Weights of a small masked spectrogram model.
Model: 3.3M parameters, log mel input, activation gelu, widths [40, 80, 160, 320].
Training: soap at rate 0.0045, batches of 64.
Data: trained on chords played on synthesised instruments, 52083 training examples.
Rows from block 4 of a small masked spectrogram model, named by matrix and row number. Rows with one number belong to one channel. Each number is 128 + 24 x the weight over its row's rms, rounded and kept within 0 to 255. All counts start at 0.
After each channel's rows are labels from the 100 clips, of 14976, where the channel reaches its highest value: "peak in band" is the frequency band that holds the peak; "strongest on" is what is common among them. Only what is clearly more common there than usual is listed. The data: chords played on synthesised instruments. In brackets: how many of the 100.
# convs0: expand 3x3 conv (model.blocks.4.convs.0.weight, 240x80x3x3, each kernel summed), inputs 0-79
# convs1: project pointwise conv (model.blocks.4.convs.1.weight, 80x240x1x1, transposed), outputs 0-79

convs0.133 [121 122 137 156 133 182 110 114 124 172 121 179 144 151 136 163 150 124  99 141 162 125 133  87 106 125 139 140 123 107 127 136 128 123 157 167 133 103 150 140 109  95 137 151 113 127 127 167 145 104 129 173 106 147  60 166 109 127 113 100 123 122 123 130 135 140 123 148 118 110 128 125 144  98  69 127 156 137 190 130]
convs1.133 [111  90 108 122  86 165 148 112 157  54 112 109 130 126 159 149 157 145 142 103 143 125  97 159 105 128 152  71 159 114 142 112 120 146 120 122 128 106 161 102 124 127  90 156 100 108 170 133 148 116 156 118 159  94 158  95  92 119 135 138 152  96 113 151 126 135 137 146 113 122 143 115 133 131 151 132 132 151 173 134]
peak in band: 4000 to 8000 Hz (61)
strongest on: arpeggio (75); marimba-like (55)

convs0.34 [135 114 156 109 120 113 205 153 103  82 116 188  83 115 135  88 129 104 145  94 133 124 138 122  94 121 137 135 165 159 112 146 110 138  97 118 137 128 113 125 117 108 114 122 130 148 103 114 168 130 101 124 146 164 123 150 118 126 109 101  88 126 129 141 146 156 134 141 106 157 156 144  88  91 170 153 158 131 128 126]
convs1.34 [125  96 106 108 132 122 146 131 117 176 180 132 152 145 126 159 145 127 196 150 101 120 151 150 116 155 137 109 172 128 158 134 168  93 184 100 140 121 135 129 156 119 154 116 109 151 145 128  98 158 155 165 172 159 123  99 115 137 166 144 126 132 134 137 119 134 117 149 134 103 113 129 141 170 132 121 156 150 119 158]
peak in band: 500 to 1000 Hz (34)
strongest on: arpeggio (88); playing: arpeggio down (57)

convs0.105 [175 105 116 142 110 127 122 131 133 102 109 124 147 105  89 167 100 144 164  92  82  89 159 124 132 142 114 122 118 124 183 148  99 102 115 135 161 101  81 141 125 131 122 157 131 114 136 133 100 116 136 125 156 156 126 170 140 133 141 138 138  90  68 124 154  98 149 140  83 105 121 100 154 141 155 133 106 126 107 112]
convs1.105 [111 132 182  79  95 148 147  98 121 110 149  92 147 112 157 114 163 122 146 138  98 151 104 108 118 145  94 132 129 160 125 141 154 167 111 169 148 125 143 115 119  83 106 133 109 124 120 119 169 154 134 154 130 100 183 139 135 134 127 170 122 104 168 136 135  98 147 117 159 115  88 120 138 157 117 105 124 128 165 104]
peak in band: 250 to 500 Hz (44)
strongest on: arpeggio (98); playing: arpeggio down (54); marimba-like (28)

convs0.186 [115 145 129 118 151 149 119 110 125 128 160 153 118 121  78 131 130 148 104 125 126 100 117  86 136 121 122 172 121  80 142 104 105 195 164 162 110 133 118 102 117 102 126 148 128 112 174 169 159 123 149 100 132 105 121 130 149 147 111 163 168 103 119 154 119 132 115 171 152 141 127  84 160 156  88 125 117 141 104 121]
convs1.186 [120  80 151 121 136 164 117 143 113 126 117 137 148  98 201 135 146 134 161 161 136 163 116 109 117 129 103 118 142 149 138 129 170 131  81 112 169 121 124 123 148  93 121  96 100 154 102 100  85 155 101 161  91 128 163 169 142 107 125 115  98 140 144 141 129 118 156  91 126 121 147 145 112 122 119 123 174 109 134 126]
peak in band: 500 to 1000 Hz (34); 1000 to 2000 Hz (30)
strongest on: block (68); organ-like (48); instrument: square lead (33)

convs0.132 [127 126 124 113 117 118 134 129 133  73 157 123 116 124 110 139 125 139 164 131 163 180 160 147 114 123 130 176  88  95  88 150 113 151 154 108 150 115  76 125 142  94 152  89 138 146 135 137 136 131 114  98 139 147 115 120 156 165 152 108 147 113 140 115  90 114 113 146 149 138 137 154 124 177 158 109 137  85 179 142]
convs1.132 [152 167  80 149 150 153 165 116 130 121 144 117 115 137 115 111 150 135 104 177  99  85 109 130 157 161 102 136 144 131 106 119  99 190 117 149 136 123 105 144 171 109 105 125 109 160 153 109 151 146 146 143 116 139 112 167 144 105 114 115 134 156 121 117 126 130 176 151 142 123  91 140 131 151  98 164 136 153 113 179]
peak in band: 0 to 250 Hz (33)
strongest on: arpeggio (75)

convs0.47 [151 124 149 109 116 120 115 151  83 103 118 153 141  83 107  99 105 132 169 130 100 100 151 147 170  84 112 135 137 152 137 119 152 151 114  98 182 151 140 123 182 131 117  86  98 103 116 101 115 146 123 107 131  82 161  93 150 128 141 144 108 168 116 124 106 123 117 125 106 106 158 119 137 142 118 111 159 101 112 157]
convs1.47 [ 93 126 114 155 141 108 136 153 123 146 144 139 140 122 168 116 110 136 154 115 167 140 151 100 146  93 110 127 110 107 156 120 158 105 143 159 121 126 102  94 146 185 126 164 100 158 147 125 157 109 118 142 110 100 110 130 179 146  94 160 178 132 105 157 114 159 153 132 143 120 111 144 141 127  94 119 103  85  79 126]
peak in band: 0 to 250 Hz (75)
strongest on: arpeggio (91); playing: arpeggio down (60); plucked string-like (28)

convs0.163 [121 121 174 183 107 112 168  66 140  98 116 127  84  99 163 123 123 109 138 168 136 117 125 151 135 117 112 127  95 131  96 114 138 102 133 162 129 112 136 103 119 129  77 164 192 127 125 125 117 116 106 151 136 132 105 174 143 130 115 126 104 116 114 136 129 132 147 157  84 155 155 149 118 126 173 129 136 118 133 105]
convs1.163 [138 116 109 124 139  94 125 140 119 197 130 106 109 158 108 107 152 101 138 143 146 169 148 139 141 127 176 144 114 172 130 138 123 120 143  92 170 109 158 124 171 141  79 109 123 156 144 128 110 109  97 100 142  90 156  99 123 119 164 107 110  78 144 143 119 127 137 133 141  98 151 141 131 142 119 105 111  79 118 153]
peak in band: 250 to 500 Hz (40)
strongest on: marimba-like (33)

convs0.223 [ 98 138 126 161 112 113 132 123 102 162 167 154 145  86 119 159 140 130 136 108 108 104 150  91 130 112 137 117 150 165 101 120 171 121 133 156 163 105 135 160 100 163 112 165 118  70 100 146 136  58 167 136 115 128 155 162 121 104 120 138 121 148 146 106 139 125 154 168 130 117 122 125 163 120 117 113 107 149 123 147]
convs1.223 [150 122 132 165 135  96 133  72  99 173 129 144 122 140  99 127 134 138 129 111 121 142 102 128 136 134 118  88 109 171 140 159 127 130 176 126 110 145  82  83 132 142 157 131  80 146 131 122  83 123 150 116 113 190  95 105 150 113 165 111 135 101 102 113 109 132 145 179 135 150 124 147 125 150 130 159 131 110 122 131]
peak in band: 4000 to 8000 Hz (55)
strongest on: marimba-like (44); mains hum (41)

convs0.157 [159 134 109 159  97 139 138 116 134 132 146 141 127 146  73 136  85 120 164 135 166 135 148 175 128 115 143 145 136 148 127 123 136 103 128 142  97 167 160 137 147 136 198 156  76 100  95 155 149 152 150 178 107 121 114 115 107 118 122 126 121  88 134 127 120 102 170 123 115 147 121 135 114 120 129  99 135 165 161 143]
convs1.157 [121 106 134  98 182 151 139 154 182 130 129 104  84 138 149 113 175 112 125 100  91  99 124 127 131 124 122 107 153 100  80 114 113  68 115  99 139 124 121 109 152 113 113 129 103 126 151 146  95 127 122 116 120 124 125 154 130 129 166 122  99 156 159  84 157  96 128 129 141 144 163 143 133 117 103 159 142 139 125  76]
peak in band: 500 to 1000 Hz (42)
strongest on: mains hum (48); harpsichord-like (32)

convs0.146 [113 175 125 115 171 126 131 110 170 148 133 109 158 138 162 127 116  85 120 136 134 145 103 157 118 113 106 109 153 130 105 126 183 106 133 138 141 155  99 127 138 155 141 108 119 142 114 105 150 119 122 103 123 108 167 107 156 161 130 123 100 135  81  86  93 150 128 128  96 148 124 160 158 173 111 151 174 155 166 141]
convs1.146 [ 90  95 118 139 127 119 128 156 105 106 144 192 160  98  99 135 123 147 122  96 139 136 124 113 122 141 146 137 116 158 149 178 106 168 166 147  96 152 115 100 133 132 132 169 117 110 116 127 152 145 200 124 128 116 128 134 148 160 142 152 146 104 144 145 122 136 120 151 182 100 124 128 100 121 111 116 103 124 176 108]
peak in band: 500 to 1000 Hz (37)
strongest on: arpeggio (93)

convs0.86 [ 83 154 120 126 134 100 117  87 112 115 145 119  94  95 138 135 118 100 123 115 156  92 157 116 176 104 138 119 106 122 134 108 129 123  88 105 119 107 153 172 142 136 152 116 133  86 150 108  80 116 115 115 125 139 156  61 110 126 132 120 147 125 154 108 164 155 135 124  97 148 169 120 157  71 117 149 106 141 121 130]
convs1.86 [174 117 119  77  91 108 126 148 127 156 177 161 114 144 100 103 142 138 146 129 122  91 120 129  75 157 124 106 135 122 108 127 149 115 141 113  96 120 104 111 123 125 137 131  67 122 162 167 122 170 162 153 135 123 134 106 114 110 117 102 122 126 161 155 169 106  83 124 136 149 116 150 155 149 121 118 166 155 127 116]
peak in band: 500 to 1000 Hz (47)
strongest on: arpeggio (98); playing: arpeggio down (76)

convs0.200 [121 163 153 136  72  83 119 105 158 122 127 148 131 141 131 104 129 140  89 133  86 120 149 107 127 163 150 115  94 118 115 124 119 105 142 135  87 140  74  85 125  91  98 133 140 144 174 146 152 151 120 118 128 168  98 149 151 135 103 127 105  96 124 142 189 130  89 127 133 121 137 110 104 149 154 141 144 106 142 110]
convs1.200 [163 118 125 124 123 152 141 154 138 158 132 148 138 128 127 153 123 167 205 130  65 119 140 158 115 127 120 147 127 153 142 160 106  62 138 102 147 114 146 143 100 132 116 106 173  92 123 110 120 109 103 148 120 113 155 136 143 103 107 132 136 141 128 145 142 158 100  91  97 154  72 133 115 129 113 134 140 121  93 130]
peak in band: 4000 to 8000 Hz (100)
strongest on: marimba-like (33); harpsichord-like (30)

convs0.24 [137 130 150  57 123 155 121  93 105 115 126 115 109 126 153 143 125 121 150  97 114 128 115 166 152  99  82 135 109 132 105 140 130 137 131  92 134 100 104 134 138 128  72 120  71 140 188  98 151 155 141 136 106 119 116 119 136 105  84  75 150 108 119 131 112 119 111 109 131 166 104 132 157 114 143 149 134 151 153 131]
convs1.24 [108 103 145 135  63 105 168 131 132 122 145 108 161 127 157 113 174 158 137  89 145 148 126 109 115 132 137 145  85 141  91 119 117 176 123 125 114 151 144  93 133 134 117  92 131 166 124 159 175 123 149 154 146 128 146 105 114  91 132 143  99 123 132 177 134  81 133 132 131 133 113  89 123 125 122 139 114 117 146  76]
peak in band: 250 to 500 Hz (99)
strongest on: arpeggio (96); playing: arpeggio down (73); square lead (33)

convs0.70 [131 110 121 146 146 147 138 192  88 124 110 103  98 104 140 115  78 118 128 175 130 151 110  88 125 125 134 147 170  75 147 149 119 161 150 138 138 125 130 164 109 123 142 127 124 110 113 117 113 129 151 106 147 147 150 123 110 186 148 107 173 134 129 140 112 175 142  94  95 119 146 107 149 129 120 168 145 105 120 154]
convs1.70 [115 125 133 133 115 118 103 100 169 107 176 134 143 129 121 155 138  66 125  99 134 131 129 128 139 136 124 123 118 162 125 113 148 143 130 106 131 100 111 137 153 132 136 113 173 150 114 120 133 160 142 161 112  93 101  62 139 121 141 165 119 133 133 158 127 104 124 172 170 126 122 143 112 105  71  74 117 172 158 131]
peak in band: 4000 to 8000 Hz (67)
strongest on: arpeggio (76); playing: arpeggio down (55); organ-like (29)

convs0.120 [ 89 109 163 111 160 131 150 129 142 126 194 130  98 141 171 132 129 157 143 101 175 123 126 192 149 106 115 105 105 143  94 145 133 125 102 134 141  59 114 151 124 150 161 121 121 128 112 152 126 141 126 133 130 112 126 112 135 112 100  79 127 111 136 150 119 122 102 175 145 137 131 130 135 178 122 125 126 150 107 156]
convs1.120 [131 133 177 146  92 125 126 142  95 150 150 115 131 124 177  69 139 126 122 141 165 166 136 204  98 155 121 145 134 103 127 164 106 166 130 160 139 139 158 114 116 129 116 170 142 163 102 127 144 131 159 146 156 140 123 136 142 162 111 116 136 166 130 158 113  97 156 120 126 101 132 160 130 145 145 117 148 109 117 140]
peak in band: 250 to 500 Hz (80)
strongest on: clipping (28); text has "clipped" (28)

convs0.69 [113 152 149 141  92 125 136  95 107 115 128 131 112 114 143 105 125 106 148 149  96 114 161 178 138 186 136 116 128 123 140 124 158  95 103 111 162 146 100 114 132 133 163 141 136 135  81 134 113 158 151 154 111 116 148 128  96 134 112 131 113  69 173 150 192 164 133 137 129 162 153 133 106 123 143 144 145  96  97 125]
convs1.69 [119 117 114 135 159 101 161 166 131 133 143 149 163 122 136 120 139 120 170 134 158 168 107 102 120  91 109  97 124 141  99 165 145 166 137 148 106 155 155 145 156 116 111 130  47 156 159 108 129 142 139 115 111 136  89 144 128 157 116 135 114 149  89  98 114 109 130 127 173 119 107 134 143 138  96 100 175 129 125 139]
peak in band: 4000 to 8000 Hz (76)
strongest on: arpeggio (85); playing: arpeggio down (60)

convs0.18 [113 146 122 133 121 179 133 139 147 104 137 147 154 154 113 132 131 158 119 163 159 142 128  99 156 161 135 120  98 100 117 150 102 136 134 127  87  89 131  90 114 147 135 133 111 129 163 143 149 122 157 148  79 143  82 138 103 133  81 122 130 128 107 172  79 143 129 160 160 141 139 110 172 131 155  89  84 121 125 142]
convs1.18 [ 76 112 134 116 162  94 120 171  78 132 117 122 171 158 139 160 125 127 147 138 160 100 111 130 144  85 103 129 136 132 131  97 127 157 101 161 147 158 145 127 118  96 113  91 109 129 165 148 139 117 105 176 125 147 103 127  83 117 117 155 142  99 140  91 117 148 120 129 139  91 123 101 147  85 146 140 121 130 101 157]
peak in band: 500 to 1000 Hz (31)
strongest on: arpeggio (77); marimba-like (45)

convs0.87 [114 138 139 126 137 108 171 129 185 133 126 165 131 107 181 104 145 111  98 157 124 140 146 117 149 148 127 102 157 162 156  92 131 134 180 129 143 122 120 108 147 114 147 110 148 111 124  88 153 131 110 127 110 139 138 142 136 165 129 133 134 133 175 133 154 127 133 150  78 131 148 126 115  81 166 128 172 119  72 155]
convs1.87 [134  89 130 123 150  95 154 142  90 157 139 114 157 166 126 115  87  99 162 127 133 137 104 128 119  96 136  85 109 131 152 163 149 151 109 139 132 177 122 107 150 131 134 139  91 133 173 124 102 151 180 148 143 142 102 160 112 169 106 148 129 120 102 102 116  99 118 149 160 110 120 171 131 155  98 172 127 132 130 135]
peak in band: 0 to 250 Hz (67)
strongest on: arpeggio (78); mains hum (32)

convs0.51 [ 82 143  94 127 158 142 169 121  99 127 113 129 127 146  82 101 114 109 138 129 155 127 143 117 116 130  79 108 154 157 113 105 122 121 107 147  96 143 108 134 132 128 109 136 103  96 117 162 166 169 110 148 140 131 133 104 134  84 157 122 126  98 145 118 208  98 122 144 133 151 158  94 149 169 119 144 131 146 146 148]
convs1.51 [151 101 101 125 151 101 145 160 123  82 106  96 156 133 103 158 111 138  87 112 137 136 130 126  98 123 128 116 145 112 132 176  76 134  88 126  89 124 151 122 123 149 120 129  95 108 145 118  95 104 146 110 107 167  92 127 105 141 143  94 115 111 158  92  61 105 130 139 175 110 126 134 131 130 116 123 143 151 158 146]
peak in band: 0 to 250 Hz (96)
strongest on: block (57); text has "piano" (39)

convs0.112 [150 146  86 143 114 109 131 148 110  97 119 122 195 127 116 150 111 149 135 135 150 126  99 161  90 183 146 131 102 151 156 125 115 143 151 139  78 146 134 119 103 157 129 182 109 134 135 168 130 146 100 111 123 125 123 122 139 117 103 121 116  90 144 146  97 149 139 146 152 149 161 143 158 115 123 104  84 155 123  81]
convs1.112 [119 140 152  99 115 147 123 148 168 144 149 115 138 166 145  84  85 134 161 164 110 117 148 175 163  76 102 111 111 153 138  97 115 128  93 124 133 125 102 182 157 105 125 123 115  93 104 163 140 155 108 126 151 109 123 123 144 126 162 155 139 173 150 127 150 116 122 128 132 111 129 149 151 148 138 175 168 110 123 125]
peak in band: 250 to 500 Hz (33)
strongest on: marimba-like (37)

convs0.122 [150 133 148 106 117 121 145 143  79 106  93 134 104 117 118 123 130  73 145 133 128  97 133 134 123 115 104 112 120 133  89 130 143 107 159 141 158 108 132 134 152 102 119 129 107 110 159 173 108 110  94 136 121 130 149 134 124 116 226 110 142 159 103 130 116 122 127 138  92 115 136 143  95 124 169 148 187 121 139 157]
convs1.122 [ 90 110 125 118 106 125 120 153 125 147 124 139 125 168 117 112 103 147 104 158 104 150  95 163 173 108 145 178 110  90 167 123  98 160 138  99 109 147 108 131 131 175 159 131 140 145 121  93 130 155 157 108 133 150  95 119 106 150  99 126 105  97 141 122 109 111 127 141 151 129 161 141 159 151 135 122  75 112 113  78]
peak in band: 0 to 250 Hz (59)
strongest on: block (69); organ-like (44)

convs0.198 [145 108 100 149 158 127 145 155 114 127 107 146 108  81 110 134 136 146  72 113 116  75 127  79 136 136 116 108 151 149 175 109  82 124 150 146 108 146 107 124 149 140 148 119 134 115  94 136 144 133  88  87 152 128 155 158 165 118 113 159 119 173 120 125 149 116 152 164 143 131 120  79 152 138 132 100 153 116 109 140]
convs1.198 [162 128 160 164  98  68 135 149 109 134 118 122 118  79 131 134 109 163 137 106 128 168 139 161 107 174 106 143 137 142 145 145 140 131 138 146 100 142 131  65 159 105 167 152 145 109 125 130 153 109 157 160 118 103 153 139 145 147 158 130 148 101 115 149  95 113 122 126 105 105 114 154  90 116 114 163 123  91 139 104]
peak in band: 4000 to 8000 Hz (55)
strongest on: arpeggio (88); playing: arpeggio down (57); marimba-like (44)

convs0.27 [135 138 141 157 140 131 171 104 133 148 158 137 154 128 129 144 112 121 118 146 144  63 139 168 180 148 141 134 140 151 133 128 127 141 141 143 144  84 135 123 139 101 141 175 143  92 142 131 152 128 162 172 128 162  97 130  90 118 123 108 124 100 123 163 166 169 115 121 138  83 114 131  89 186 134 137 123 123 115 106]
convs1.27 [143  69 145 125 138 145 105  96 154 130 150 151 125 121 123 114 136 156 133 141  76 156 117 142 127 128 153  95 107 142 157 132 102 132  98  74 124 142  90 127 126 142 172 110 141 148 117 125  92 158 134 110  79 110 116 160 144 140  62 136 119 115 121 164 117 125 135 128 152 185 142 169 136  89 126 135 138 125 129 121]
peak in band: 4000 to 8000 Hz (59)
strongest on: marimba-like (29)

convs0.19 [124 112 167 164 138 158 131 171  98 109 119 126 154 150 159 131 140 114 122  62 109 161 155 108 147 125 127  97 168 163 140 121 102 141 161 137 109 160 127  97 121 138 128 151 127 154  97  83  86 144 121 133 153 172 122 127 128 138 111 136  72 121 134 132 118 104 113 164 129 121 130 148 128 139 139 100 141  76 139 164]
convs1.19 [131 109 127 110 180 114  95 108 120 111 128 125 154 100  55 108  89 153 154 125 126 156 127 131  74 119 168 125  80 129 127  93 108 137 144  61 120 111 120 147 171 160 113 114 153 123 136 108 108 108 153 115  86 125 116 111 129 106 159 114 116  97 161 116 111 135 111 113 117 121 135 149 113 115 160 116 139 123 126 137]
peak in band: 500 to 1000 Hz (57)
strongest on: horn-like (50)

convs0.93 [ 68 135 147 116 147 100 117 113 153 130 152 148 101 139 103 131 102 101 138 126 138 148 152 125 116 124 125 105  97 153 148 166 185  93 174 107 151 152 119 109 105  68 105  97 143  96 153 162 158 137 133 114 121 142 120 112 168 110 144 139 138  98 127 134 126 168  97 122 124 148 151 139 109  92 120 151 137 154 139 168]
convs1.93 [181 162  85 119 127 126 107 121 152 148 122  80 105 100 120 136 105 145 118 131 121 143  92 159 146 155 157 140 153  96 122 100  89 124  75 126 110 136 116 128 106 133 159 117 157 110  76 146 106 151 116 121 140 143 170 142  98 127 137 117  94  99 119 165 188 111 131 132 101 143 138 135 104 154 140 145 140  99 115 116]
peak in band: 1000 to 2000 Hz (30)
strongest on: arpeggio (98); playing: arpeggio down (78); harpsichord-like (29)

convs0.115 [100 118 150 137 115 139 127 120 146 147 129 108 153  86 151 122  72  68 150 110 101 136 169 135 111 131 122  88 171 149 153 168 148 124 128 106 105 114  86 135 153 127 123 122  87 111 117 126 130 156 142 135 108  89 144 103 102 137 132 148 122  72  93 157 144 178 123 167 125 122 107 134 122 142  91 146 108 117 131 135]
convs1.115 [134 144 118 103 101 194  80 117 167 104 132 152 145 146 118 115 166 133 126  98 122  94 140  96 192 111 154 138  90 153 133 110 103 143 123 139 140 108 137 173 103 129 113 145 139 140 118 149 131 123 152 134 105 149 100 139 123 141  74 113 115 126 116 133 146  98 126 149 162 158 117 159 107 154  91 124 103 160 101 120]
peak in band: 500 to 1000 Hz (39)
strongest on: arpeggio (93); playing: arpeggio down (62); vibraphone-like (26)

convs0.114 [106 112 151 148 114 157 138  90 129 132 152 102 159 126 168 144 171 124 116 149 129 136 125  99 165 134 139 130  80 165 105 133 138 158 123 119 114 109 159 153 131 153 142 175 121 154 156  78 150 101 110 129 109 154 118  90 128  80  57 126 116 136 111 102 129 151 163  98 133 141 116 149 132 140 121 117  90 137 122 113]
convs1.114 [129  96 116 120 127 106 159 159 113 142 109  91  94 152 158 166 133  95 118 133 123 155 155 141 132 161 118 164 108 108 101 112 122 108 134 115  81 143 135 136 132 133 147 100 123 158 150 123 104 136  60 119 123 140 115  93 132 150 111 139 107 149 119 103 118 147 129  97  73 151 105  99 125 112 115 146 114 139  77  67]
peak in band: 250 to 500 Hz (38)
strongest on: arpeggio (96); playing: arpeggio down (68); marimba-like (31)

convs0.213 [120 143 150 123 113 113 133 129 130 132 127 128 116  95 130 144 146 172  57 147 139 105 118 111  68 152 160 141 140 116 132  87 117 147 105  94 172 104  94 105 126 101 113 136 194 145 119 102 104 148 107 138 116 158 148 127 120 106 116 109  97 108 134 130 114 134 144 126  93 160 129  91 153  72 129 132 141 140 114 103]
convs1.213 [180 123 104 108 117 169  83 178 165 105 118 127 132 119  96 134  93 110 109  96 121 118 136 130 159 108 122 178 120 133 113 128  92 126 116 167 141  78 153 135 119 152 139 118 150 122 162  92 141 158 120 122 120 139 160 118 131 113 112 108 121 151 129 128  82 124  92 110 137 112 101 162 102 166 115  88 122 154 160 128]
peak in band: 4000 to 8000 Hz (90)
strongest on: harpsichord-like (32)

convs0.168 [140 106 134  84 168 100 155 152  46 115 104 172 157 142 116 110 131 167 100 119 115 102 123 110  74 143 164 138 123 108 153  97 129 157 136 139 142 149 121 111  85 104 152  86 129 128 141 143 140 112 116  87 150 140 163 121 142 133 119 140 167 144 143 150 126 159 126 101 127 106 124 116  97 125 110 140 126 115 143 150]
convs1.168 [166 126 130 143  96 125 104 136 200 131 173 140 114 124 157 137 174 123 157 121  99 148 118 123 114 129 126 136 140  93 118 109 108 149 114 143 149 123 131 163 164 116 105 115 123 141 113 136 130 129 180 144 104 142 108 162 134 172  90  93 114 120  99 144 105 102 119 135 110 136 109 198 117 115  99  98 156 138 155 115]
peak in band: 1000 to 2000 Hz (38)
strongest on: block (80); organ-like (50); instrument: square lead (27)

convs0.231 [108 118 132  93  69 169 120 131 105 132 117 100 139 150 117 143 135 154 173 161 145  82 123 146 140 122 104 160 110 150 130 187 125 147 108  92 114 115 106 135 146 162 118 140 107 126 132 145 108 129 128 131 129 161  79 124 125 174  94 112 124  82  96  97 131 114 132 168 104 134 116 120 150 152 164 125  96 159 116 124]
convs1.231 [172 114 158 176 138 102  90  95 180 142 129 130 108 126 113 120 125 143 138  76 140 127 117 142 149 114 131  71 118 142 125 116 102 127  76 111  98 150 150 106 154 138 127  95 149 124 127 130 109 168 174 137 131 153 139 129 114 126 117 114  78 150 150 180 123 134 148 119 150 124 141 142 143 115 111  72 126 120 151 115]
peak in band: 250 to 500 Hz (81)
strongest on: arpeggio (78); playing: arpeggio down (65); marimba-like (38)

convs0.0 [160 105 137 107 116 132 154 111 132 136 109 147 141 139  75 151 104  84 118 126 120  83 121 113 144 125 113 134 145 123 175 173 101  81  99  91 104 128 118 150 137 119 151 131 173 106 120 121 143 116 121 110 167 126 117 124 131 179 135 105 129  76 152 115 184  95 132 104 136 138  98 108 136 144 161 159 111 101 125 126]
convs1.0 [139 131  81 137 121 127 131 110 118 118 107 105 123 178 149 155 129 150 118 163 156 170 150 151 123 137 109 115 131 154 152 107 169  98 136  79 115 118  73 130 142 113 139 144  90 126 124 150 152 115  98 133 133 148 164 168 158 154  82 113 132 109 112 124 166 134 164 147 134 134 134 150 115 132  84 104 149 175 140 158]
peak in band: 250 to 500 Hz (84)
strongest on: arpeggio (87); playing: arpeggio down (81)

convs0.196 [136 102 142  98 128 134  96 177 102 112 101 136 134 181 152 116 148 102 151 111 117 169 179 158 161 139 151 154 123 131 120  81 111 114 118 128 144 139 163 124 145 130 113 112  72 151 103 134 140 107 146 121 173 128 140 150 124 153 139  98 130 142 129 125  97 114 145 204 121 139 105 141 151 129 111 118 145 142  91 128]
convs1.196 [142 128 100  88 138 144 159 155 123 194 153 111 143 146 153 134 114 141 119 163 124  92 115 123  92 135 112  89 108 104  68 115 117 139 115  93 124 151  81 123 110 130 120  86 137 128 151 116 106  97 127 127 171 132 141 118 121 106 115 122 129 133 150 152 148 159  80 117 121  99 114 170 145 138 129 160 117 118 103  81]
peak in band: 500 to 1000 Hz (94)
strongest on: mains hum (95); clipping (32); text has "clipped" (32)

convs0.36 [136 127 103  83 119 154 101 168 100 108 127 129 105 110 100 110 115 107 162 127 123 107 158 127 159 109 104 139 128 161  94 149 141 154 150 168 114 133 125 140 175 164 112 124 104 148 108 126  93 117 154  54 123 120 155  90 151 141 146 143 103 117 129 158 117 173 109 159 137 134 126 106 102 137 103 107 145 120  84 128]
convs1.36 [153 144 150 124 130  69 137  92 148 124 156 173 132 126 130 147 106 135 157 156 136 127 152 113 136 114 129 135 140 154 158 121 158  90 171 102 121 105  98 111 108  91 104 110 171 100 130 148 174 129  89 125 148  98 118 130 133 152 130 128 144 157 137 137 137  95  95 120  62 140 103 107 152 126 130 154 114 101 139 170]
peak in band: 0 to 250 Hz (41)
strongest on: arpeggio (87); marimba-like (28); plucked string-like (27)

convs0.100 [145  93 160 131 192 124 128 116 144 116 127 115 110 133 139 151  87 144 119 110 135 122 141  75 137 141 173 116 136 127 190 106 109 130 159 155 168 121  97 117 107 135 163 167 124  84 101 134 124 140 147  97 119 155 135  99 139  87 136 154 152 142 139 132 149 148 151 137 152 101 152 138 112 152 101  81 143 116 148 142]
convs1.100 [ 98 170 126 129  90 131 122 138 126 126 160  80 151 180 131  85 174 110 149 157 141  97 117 135 142 128  89 170 137 138  87 120 150 167  94 148 178  98 169 150 128 129 122 128 122 186 126 130 130 103  85 133 124 107 134 145 124 134 118 132 110 130 139 146 127 105 161 135 119 156 129  88 157 118 132 152 113 128 121 114]
peak in band: 4000 to 8000 Hz (68)
strongest on: arpeggio (87); playing: arpeggio up (59); organ-like (42)